config.toml
gain_aug_db = 10
n_mels = 80
spec_augment = false
head_dim = 64
parallel_block = false
adamw_lr_other_params = 0.0016
Rows from block 7 of a small multi-label audio tagger, named by matrix and row number. Rows with one number belong to one neuron. Each number is 500 + 50 x the weight over its row's rms, rounded and kept within 0 to 999. All counts start at 0. Numbers have three digits each.
After each neuron's rows are labels from the 100 clips, of 14976, where the neuron reaches its highest value: "strongest on" is what is common among them; "lies over" is the class under the peak. Only what is clearly more common there than usual is listed. The data: single English command words and digits, spoken by a formant synthesiser in many voices.
# fc1: MLP up (model.blocks.7.mlp.fc1.weight, 480x160), inputs 80-159
# fc2: MLP down (model.blocks.7.mlp.fc2.weight, 160x480, transposed), outputs 80-159

fc1.205:431507506437457593465489459488475494433486543651499426611543508429453479534462469496506556511479462547429492566521511554486498491614573519472483535444416545524423455521532508501377520526432514512527578557527497527528544557548541551519554472
fc2.205:467496459493421455602535521577515526515477444562487509569529509507574543553465541540464525482487387424535457552430496583402471480533436502550475474495453445458534468458395413518453495586398557546470505541542505510487594553490456481536459553
strongest on: /p/; /n/; /ə/; /oʊ/
lies over: /p/

fc1.309:453525432543428473504550523629544485514525488519561535425486458497577477563513561512534445591542549500500498448500422523565460504514472489436526447466514537513522514500493616558499461507373450554473537395576548467574541430514450642536534432
fc2.309:469525548525430459560458556499407510543428552498478387457470532507491526495580473463551434424549560558558374526514543462401492493494481543533509434448508560579497446490473467497497574588444453483457542475535466413586502468455559494539520575
strongest on: /p/; /ɪ/; /i/; word: repeat
lies over: /p/

fc1.181:511641556471528435582467486489525496551524458389505527488379439436526484503474459522533573519541459475469536578452459545483581626509494551497504557476556536416472528440518476500482486587491486494488466558459455548568556569506507515399574482
fc2.181:488583572434538525472501456429501549588559482483487476517564581521479431561517503511464425481558467436485586520515528403505612569475453473586440507422540521466515476492522524615504566474452460490464534527362473551473472460457506437429524452
strongest on: clipping
lies over: /oʊ/

fc1.226:509559446480436550474498489459448448531505515483541474467526520516614564459502541530494554590515491571486529515538485503470521529461425479599496498446454545531490522564491583448508396616416535572509360413517420555465534494543571429440492410
fc2.226:501579483425463536468533537492379513493564563515534458599430539472361463471540562416472496512552523571606478510404486523515613540453570452508498530555489516462484486470498479433563578516440420565558530465490563523567575516583480470533464488
strongest on: /p/; breathy voice; /t/; /ɔɪ/
lies over: /p/

fc1.441:460573589445601548507534503472591451531523476467436514609514547513545532461474525557539446405520449539428523475504469547500458442460501611448411513464475541490460505492466434508447465610468472480442437446535417510557422391532576471561586501
fc2.441:534462417477483477499508477516481498583449429516515583500530582508512452519493500542501524471633469473535466575513421588420467449574441524467514545489483392440423548556423507449531475427516445484494473521443422451611539552426427585513559469
strongest on: /ɑ/; voice: child-like voice; /l/; /f/
lies over: /ɑ/

fc1.374:526593494489556510474451395449507435501538526368434548494483477486574498467516520548470485533591504428467479525503510520583611560588478494455414549526549533385529492491522478557409472539497497513540487511407551558469530472456509472439479516
fc2.374:488540445412509485557450510466586557526527551469560483455522635471397477530440513509548561523536480512499528427480546517546638445511498554489409549433520532496505518423584440632469478546477467536543482524449485545552557594485520510479483487
strongest on: clipping
lies over: /oʊ/

fc1.401:526446571515441453431453426522477544607514453570484541415438493519543516494571423463454484552445541520436504541503559543468553521535553505514460467478475530481479490512535453438472500516427579513509407490477466442512531518434509484468471500
fc2.401:542418491470548566418476447453475541540438458465443598518531561498480482481400606441535474512550495521461576493584493520490440467416435547517495509577481531508458553540475504464587557405541440535472495520462543523457544507544575392491505486
strongest on: /ɑ/; muffled (low-pass); /j/; /u/
lies over: /v/

fc1.148:480535505566448533539513451568497506488536454464568516534421431463572436490481460562402517517501417421450482446449506498553514568515493565547565448554568447433530488538486371503489488504533505432466567451583551414479490478445518520390560509
fc2.148:540512448479506475495440591442583460662492449473455472497566462483433552449461577493420545513515466472516482502525518501569454490474600517523538531436512539424486493541490601596462560551540519463488547449577432480446464446555452637473452454
strongest on: /ə/; /æ/; word: cancel; word: timer
lies over: /t/; /k/

fc1.312:501498516410398466546538560586460524519515454454550599460431582477453557495532420541444530484535500455476613462502396519457413624498473437473605471542508480546481514505520519450484518507567518424510499541416576499506500539590396418450439431
fc2.312:467488380476424540558446485543497571616540489419560499478503471560479518537461474550451450454553544399425436511467452471534566451551422445412527551536414525576415574547532522529405498492485501495484455431579479448562506468462479560616550529
strongest on: /ɝ/; /w/; pink noise; /ɛ/
lies over: /w/; /l/

fc1.360:483507465526518547422440513543541456576514547521508461459447436460423491527479502516496514428389463570377529528466473514557484572549520482551484396539429432490464471470540516525558514532481485536578514478455492510481415363621443501576558505
fc2.360:448398514421521541485577455492461403547589551540422449506401444548522491460481504470447560527473436555458492523471538505413458486516578407500431487611457466424465573454542494604496495561612433517540488458502500487540515574473536470465444536
strongest on: /ɝ/; /ɹ/; /i/
lies over: /ɹ/; /ɝ/

fc1.432:555441498483393475543516595544543420515549475560477510449415436549423456429449500511425436442444502418545515419573506514525538556479523494488510515465472423459485466462477530504484574637562502471490542396468470441472427513488525515477438466
fc2.432:434607553552325439463474480466441571507535447462531462461425458466580573433517526558456555532472564571509405511494511436480522377559558431431400571574438524523485509490520449544479513533517562509555467473501582482449461472536586545436493461
strongest on: /ə/; /m/; /ɑ/; /ɹ/
lies over: /ə/

fc1.325:425547464492461599537533514463561512470499474477448506556501609508499559574643498489554453523429492454484586508569417466501481539464568447444473501499606615465463483481478411485564584544583439384489474460460389517526492439462456534548547566
fc2.325:456485520451570495526472471468422537531460372549457567486460598509569495572446536436417438474543447515441479426493509517485540438596450533569527475530595450460432558490505581413365473480589470583581466585528489463567501521441540529508450513
strongest on: /ɝ/; voice: child-like voice; /d/
lies over: /ɝ/

fc1.136:586471594528513430496469469463513467550434510401510512426519570478474597525549590482384519498535537444453420526519476469478512541462596428470485522474528535460409482499566465492483465460503504505489459463558525509444451454460527495405465480
fc2.136:444518422558475525496458541600573499517486527470430566462495464493462583456512489540487592375635540503565449559553535504438520518516523457579378513485438556499493490504468401517518509393522527509484479434551486493595508526480460552505451364
strongest on: /n/; pink noise; white noise; /m/
lies over: /n/

fc1.170:555516458498489491665475572442523561476432521489568551478447571546486527473535478493456410461490575495425555461496520596545405524559487554515498520536488497505516598478553517446372428485425513544513549493463561548518536557389562517420591415
fc2.170:499470465530493343457584556519484510470527519502503452499547491558538494428539514453531428489451466493469503410517551532578473492538409562550471513535518532481447430450621457476520449516564454475515479501451497574386536510401411439416522532
strongest on: reverberation; clipping; white noise; /aɪ/
lies over: /aɪ/

fc1.120:493488488499504506527393430565497533475429596547456444437410490536486406546522470485461525483438580533541521514539517543577448467492520455544476485436509464560472481474559547454568544630412561498479515517537518442447379551482438525568479469
fc2.120:527502519462595379511575557395418450549455488460473442477454465521548531469544567537474471490519436613472500496580501488472436476423550408412531469492476492457506559477558501491493538438532480501364593517536552556444510414509519395520445504
strongest on: /ɹ/; /f/; /ɔ/; word: four
lies over: /ɹ/

fc1.464:449501521477621503412448530577493468546592460422518540434430429590515492451496535489528433454431499570408549537470415503486512505437478532474467508600430482437553524410496504484455511507513580592597620509657518565519515500520507479527526501
fc2.464:468450462479427471446444484566457421487513595456446455529508576472516481545450466489510566517435540605453488415505513525442470510514629456537459569417457421455544581477519374530535505435469552526549507488432597528464590449556453422441506465
strongest on: /ɹ/; /i/; /ɪ/; word: three
lies over: /ɹ/

fc1.7:536542470458435488486436476470547487476602532446502550452494535462453523535615494488521519543514434534463486545514504436472518501482468515557571585451499570532505552555385538532532587565504452456463517505499487588527467512486492459516523450
fc2.7:477583394495518527523391523532596478418459463558357403537535529501600511402502488485461477463488480498502507422504564546451463494566540495491485546507519545522512488502543468580471497481413482456553532410519424543415513597558453537409499432
strongest on: /n/; /w/; voice: deep voice; /ʌ/
lies over: /w/

fc1.302:527554512428420405393537512511522486506425506465557434494559505538573507462529507468520520546515432479535526590514547525516417508445556565502546521511650465541525488484471506433544606522541634470559476491482421469432510547538501410483550552
fc2.302:481496542497525419518548482449395530460487441510503414545550583509507481529448413492546491464542481567538617433477478563441549479576553510541475452483427534486628538404492480494491477433533508509522509557552462498526438464501540487545470524
strongest on: reverberation; /ɛ/; /s/; white noise
lies over: /ɛ/

fc1.97:453603539389536471551527515503516496503453541485476543558427548578464538564439577514601494593469607479521598511549560507597486486491474575550500541441498457502450431456600408501604513498546636521507519465515489519483524515464505477435471475
fc2.97:582520425518442558550440547503443459615521529543529456595514540551552577541577596549478475484496554523478604480505476418531457461514513511580442494577483438532504526537513580529533513434454460460503511468528532503530524510441632455475562463
strongest on: reverberation; pink noise; quiet level; thin (high-pass)
lies over: silence

fc1.105:464561494469391496451485477416489456541564514512485534522460450526532552461445509464423474445500565430580498578485486512502418514442485578507469483506498528517483564547449607522358469582452391494522497368549496577490441445602620534470517521
fc2.105:505512349538492560438546488544530529464498501514568486449504510537443508608461497518464518543553357526486414522509468497554547439486464456563510503570542593523508394469573504497496515562471602450496420582461520503507440519528425499472524450
strongest on: /p/; /t/; /ɔɪ/; word: point
lies over: /p/

fc1.266:497539554417444476519516578482503486510511477477551547572450450387437569555582484546546538584484507485526580496501588535554399538469474426467577576435463510474446555431453528474541486453498576550545505421440551474530452500611508390459515423
fc2.266:523453458453555513518429473512529527516610480571472526511560489469546410469511536586455524424508523511521561544500519404447527543554496510462589449570484421553514585468602499546455515480540575414567416534494497589528488411489430394470515473
strongest on: /w/; /ɝ/; /ð/; word: weather
lies over: /w/; /oʊ/

fc1.70:471520426487486422511555496552500538403579538471516524525494578435473553416456520613406534492502542447554487515509481511473493495539507468523552522581495492545482560542523561486647524567497527544524455520474548497518465499541422543547499398
fc2.70:473504516538442515551482460477480597527489578535598535466362492478439387492480507476513526479438422510588484559502436557427482521469482490501449497510569499465401492559569532492619556461516609552555577456441545507570530427433460549454484529
strongest on: /w/; /n/; /ʌ/; word: one
lies over: /w/

fc1.184:479515512487402437503561460445545407441422379462548445512370415463586524447539440517545522540591587499394595471496486452485474449493491458488469578557450473511467434496555500562413458420484587535481466516476522480447499541514472547499483533
fc2.184:589507572468578547562453450540464346453544518498444580586489539516581504435512516589511538569555495411546497521470459500380532592472513459499503512518411449434547517549514498520494524533375515429589480502484501478431507537447536531497505414
strongest on: reverberation; voice: deep voice; clipping; /oʊ/
lies over: /oʊ/

fc1.252:464510491463557524498442523528591572476413523498602491580490443404532478500512521550471510442474467535458516436505433468515386460529538444497532430538557397486555523457654438499508440474420544517580588503494423516519533480485568491485467506
fc2.252:472491401343541574479424473462490531439498550510538440531554436461465508504516558486511477516400438465482463477546524501545465487501560571493611480527434525627414579432506423539431457573497572463530441429493444549439569452515458454503506514
strongest on: /ɝ/; reverberation; mains hum
lies over: /ɝ/

fc1.353:506521525450480495463479484507524443514455593518532502505480446557473431452520599508493435587519486409510413558429565476421508551592475436462570542513523515480504557547636504428540470529530448580539520478438469549496469523503406505519569394
fc2.353:455524592483497520520460497518616552422511481464471524431496604479516470471521422498565449457515514609545547425482463559539431490493522451519490546480496528464524463511495474549462507512467476515440526520507456443364553486511503471465445477
strongest on: /p/; whispered
lies over: /p/

fc1.386:428511419589439543504469515503474490621582483507436470499432543522520510492389534482424504535502513630468498483515504489517565493477515505513558627531549459468491571476485535544410475584470567488581464552553439497481532560562581562518567392
fc2.386:503499500543510462532499577576441387530512480511492461562466468502489485458500545568524539618477494486464478522518608540511498520502494493580537520453412580484521553568445520442507464450375509517445523482487417512488560512551427565545453453
strongest on: /p/; /ɔɪ/; word: point; word: pause
lies over: /p/